{"encoder_arch": "resnet_bottleneck", "model": "image autoencoder", "dataset": "rendered roads seen from a driver's seat, with toy cars, trees and houses", "train_examples": 145000, "image_size": 64, "crop_scale_min": 1, "horizontal_flip": false, "translate": 0.12, "color_jitter": 0.1, "bottleneck": "plain", "downsampling_factor": 8, "encoder_norm": "batchnorm", "encoder_activation": "relu", "encoder_channel_attention": "se", "encoder_drop_path": 0.05, "encoder_depths": [2, 4, 2], "encoder_kernel_size": 3, "encoder_stem": "single", "encoder_avg_pool_shortcut": false, "encoder_widths": [128, 224, 384], "loss": "mse", "latent_channels": 8, "decoder_norm": "batchnorm", "decoder_activation": "silu", "decoder_widths": [48, 96, 192, 192], "decoder_blocks_per_level": 2, "decoder_block": "plain", "decoder_attention": false, "decoder_upsampling": "nearest_conv", "init": "kaiming_normal", "residual_init": "zero_last", "optimizer": "soap", "beta2": 0.99, "lr": 0.0015, "beta1": 0.95, "shampoo_beta": 0.95, "eps": 1e-08, "precondition_frequency": 50, "max_precond_dim": 1024, "merge_dims": false, "one_sided": false, "adamw_lr_other_params": 0.00077, "steps": 18700, "batch_size": 128, "epochs": 16.5, "lr_schedule": "cosine", "final_lr_fraction": 0.01, "warmup_steps": 930, "weight_decay": 0.1, "adamw_weight_decay_other_params": 0.05}
Rows from block 6 of the encoder of a small image autoencoder, named by matrix and row number. Rows with one number belong to one channel. Each number is 128 + 24 x the weight over its row's rms, rounded and kept within 0 to 255. All counts start at 0. Numbers have three digits each. After the name is the row's rms in percent of the matrix's.
After each channel's rows are labels from the 100 images, of 14976, where the channel reaches its highest value: "strongest on" is what is common among them. Only what is clearly more common there than usual is listed. The data: rendered roads seen from a driver's seat, with toy cars, trees and houses. In brackets: how many of the 100.
# convs1: 3x3 conv, stride 2 (encoder.blocks.6.convs.1.weight, 96x96x3x3, each kernel summed), inputs 48-95
# convs2: expand pointwise conv (encoder.blocks.6.convs.2.weight, 384x96x1x1, transposed), outputs 64-127

convs1.82 104:127179111130173125152115150116089161099134130145134130092121152135098165132176105096123096137127116123130112099135122105113128182146124118112134
convs2.82 080:092131126112195098160119116093128059120137127146101105090120171114100149108145150084130093176121121158081111129101171156144103134104168142141122106109099151115130149116121104079162086118091155
strongest on: double yellow line (69)

convs1.86 109:139122182155141164129134126158158117090146137083140128130122142126075155143105151099113132148157158157169159120133110153169142114126113138111126
convs2.86 095:125108136141143129147137167143125154085118093139117117119094130109122152119107116125136111170123184146120118100117128109109144172146106111160098130137139171124095153162129155144147126146093134
strongest on: crossing stripes (76)

convs1.38 109:084079153120103128183142143143113108119099147178127181140077116165189146152116124110129133105090155136120125128092124125116114143157145122114124
convs2.38 101:099145122123116165080113134116121100145112124132091122086116158178148140129143105129157119158111105136103127124133163141162146157124136126123117124154135118177115125125124127179146076122158110
strongest on: lamp (61)

convs1.83 136:137085145077113112142114104148120155100137135154121125112160109173162114148135157129088122129168129145101125136151104178106110117093101137114121
convs2.83 082:081131125118114100158121135126138144127127107072155143104126164141135153162115078151111122143197113142131128137115104127129070100181156152125133142103118152158137122104117105097111145150153160
strongest on: car (82)

convs1.22 110:117134124129171115156151117127112126112172144128153099111173182114021119128133120122139147117148117115118140143113148136123132119126129143085143
convs2.22 106:159152144112110131109112151127126111100132094127105128134142170149187123153136133116128139128133143159145155157157140121193152133124166131083146111134146153142132137123115110147112099141169107
strongest on: crossing stripes (73)

convs1.54 096:139146137144168097124142142180133108105128086146175141104122108120157087149095140158122118124155142188128147142150101149138156113121102104146096
convs2.54 086:115119123111114123139184078138140143118118128123066122093089091149110140126120105153153121097140108092135132120149119133076162111082119181147177094149128105147120119098133089124109144095126112
strongest on: double yellow line (98)

convs1.28 087:121144103111192100130152160142100120114130111157131079153138152109142143103182146079124133153145153176145119109117103103114085148141158121146112
convs2.28 113:128098140121088149119111113157112102093126120123126134170131102131121146135140137138088143144160105137146128114129118123134155121142092150143099139148130130110075132153139145150144125124075151
strongest on: dashed white line (55)

convs1.64 093:111126142119179098136143147155120149140139142129141120144109116154120133143085090161098120178103118183141122124123163169103136127142107124141096
convs2.64 111:170141121102129127089126088104131140117075086121156073093072127125164125153152161121126193085138135086111144126108141118132160103079170110128164157118131154117113109133128150126115108145153163
strongest on: dashed white line (55)

convs1.69 101:135116152180132151114087171114117135158126152121108149177127142092150131165142113120117121100140110130128141110087145140152115110191131130127095
convs2.69 095:108114117090148147162118195126121103095124101133123114124124150139139169095131121132140054105120098094121134100109110159095161128110119086114145116111150110103143134116150104118186130132103094
strongest on: pine (68)

convs1.19 109:176150190157149174141118098112136120085142130135123129111158136135114119131094154115118151160109099137121132114100123154117150118130130101094145
convs2.19 093:094153162130135141118094121118091102103137096167144157157138125122131104148109187153143132075077136127112153113133172112135113124133125107121182146136119115159130100109125096132131115154160178
strongest on: crossing stripes (52); double yellow line (49)

convs1.55 099:175143178171105113113129150163150113152133103110115119112120173111155121124152129116148161135172136115101146136119111106140119126096125118144180
convs2.55 090:136098175132106139116146107114104165110130126127152085163135128093115140088117126145134088186158150131115134137110126084101121115137143137095154131121111142127125149142119160126161127098134137
strongest on: crossing stripes (53)

convs1.92 099:127134125158119169083104137149131108101121125096138132187185131113172135137121118118143117195149140142132072153106132125118139142112149103098173
convs2.92 105:117110193102089147119176105112126132148135110126128119094153122111143095164130110090170129105160097094112132123103118109120140131126122118098103057121126118130129142092094107097159116109138094
strongest on: double yellow line (97)

convs1.5 109:134109140099133154142108169161166110128101133127127154168140140118172099138089129118167142086107151158120137145129172111137100110134109131123090
convs2.5 099:128144160103060119136157164103149132118129161119114148083154139057111144121113140169117098177125147135123142076112126105117129137149123107058105140098089182119118138147168167118139157117167114
strongest on: lamp (68)

convs1.67 123:105166130161112143121145148164128122152110139115179167134095147155123104133093132109148154122149131117141153134128100122112156111148128170159141
convs2.67 102:126116118125119116137092116121120132151099116120171121135134132173112130140115187123162147132120121126113089119136144138142154141095121103110110105116149107144100112129133146106155161111164104
strongest on: snowy verge (60)

convs1.49 083:094159120163154161190097153141102109159124110137153121125127127133166157149156095093123109099094125133135168128153130137149115109113107140167160
convs2.49 087:124155101107106166086160119125173141151142087107136133181111126133143136150192071124102124143117150134136099158149096153127135126144135226096130151097152107103117099148117095127135138132092139
strongest on: lamp (74)

convs1.88 115:118170107163151157111126116126158122094104103116103111148209133082127079090082136148124139170141105115154149142118151099104120106148134081116115
convs2.88 103:142130108116137118086111153151130133119145141130088136103125133134151140142142126133129148097126149110128148119133121150088136120125135172128151130135152150100088100150165066168147126183111126
strongest on: bends left (60)

convs1.34 074:136163152105171146161135147115170103173125130162102139162122125091160118139097111111167160119140107145117124124121100148150115135155087140140150
convs2.34 081:110198077107134156128174168121144133119136156150126101090128123065138127131117118101129110115144116142106139137105129120123141118145136108134146152113161132128113106153138119177124149160169174
strongest on: snowy verge (60)

convs1.4 076:114141135165140101127154112125131134135148151158130103148140123200146084169141131110109088081135114132121132104130126138188126149114118139132126
convs2.4 087:124141140140135108099159129127205139107185158119127090164143149126140123123131137137126114117128120127140133052116133114120152150107097141093125124135092141107119137125166125122103130106122124
strongest on: snowy verge (63)

convs1.52 095:109116114094101118108126104136153122109105159130082131151084148124171150155139130143116125070118113104145137132158099174137102113121088127179144
convs2.52 095:145079139133149123156126140154061135128121158148148127137110154152153153132133121048119122103147137148094121174081103082127111116155110128107142120172117127141107105141116184122091122136139146
strongest on: house (67)

convs1.68 083:153159091131098173118072150140160129150105129136148163120132154152197114126142129129146154096133116154107131123126116120155147098137150119069111
convs2.68 095:119109143108131104166104122131119109132145112131134140102146144188151137105115137124132120137138098133122132082130071132112107152130145163118084143118128095144145165132144105114119111123128215
strongest on: snowy verge (60)

convs1.76 115:120091142096119150147107161135132085136140150140152172087103123187132132137150132136120168122106110129129117094132127143137098168155100167121128
convs2.76 096:108159150081145135109156113127058165083139151163108096096189099144131100126100130145105147125117140126156113114098167116106148115109121079092119124142161067121115130133142117155148140114138155
strongest on: pine (61)

convs1.8 097:123126080141107161082135120120127156107109121126096131107126131094188102110149127099140133154105109135121086097109139110087151188119131123094147
convs2.8 101:127129083121163121171122145161133137115147130108139135179122165121116089062141130153106134160112108161156095107147116090088102139109133132120105125147095139110099149130132151116111126116146165
strongest on: bends left (67); pine (63)

convs1.50 094:113103127155067165157122147093145111137131127093115148095100111186176101161144121107085134083129106145140115114179129131147110127124137144126113
convs2.50 105:108144066175135152113099086126074088126143139133105128158132148121122070116113123110096121127088149138137138112175134135137149135086169120131165153143147139128110134148128108126198149144094118
strongest on: lamp (61)

convs1.24 098:132182137117104120105089136090112111165131130140145125129105106158142111155131126109125180102124112124135167155129115181131158120127118125104178
convs2.24 105:112161129147091175144109139131083166087148080133122167134154147120109131120124134118127123119088158096143084136119112109124151105135117139116109098109112060135166115114101195147101135159114160
strongest on: snowy verge (61)

convs1.12 115:102153109135177126121120151171130131116118118160198127136150140117119139095129116123145127157117097096141107127137116127108152221105138103122130
convs2.12 089:133121110107108139124153126089148138112120118163114140189117122086157088109126135137088109095142116125134087146134128132130139160115086098121161135126074125133122115160090115109117132122129144
strongest on: dusk (63)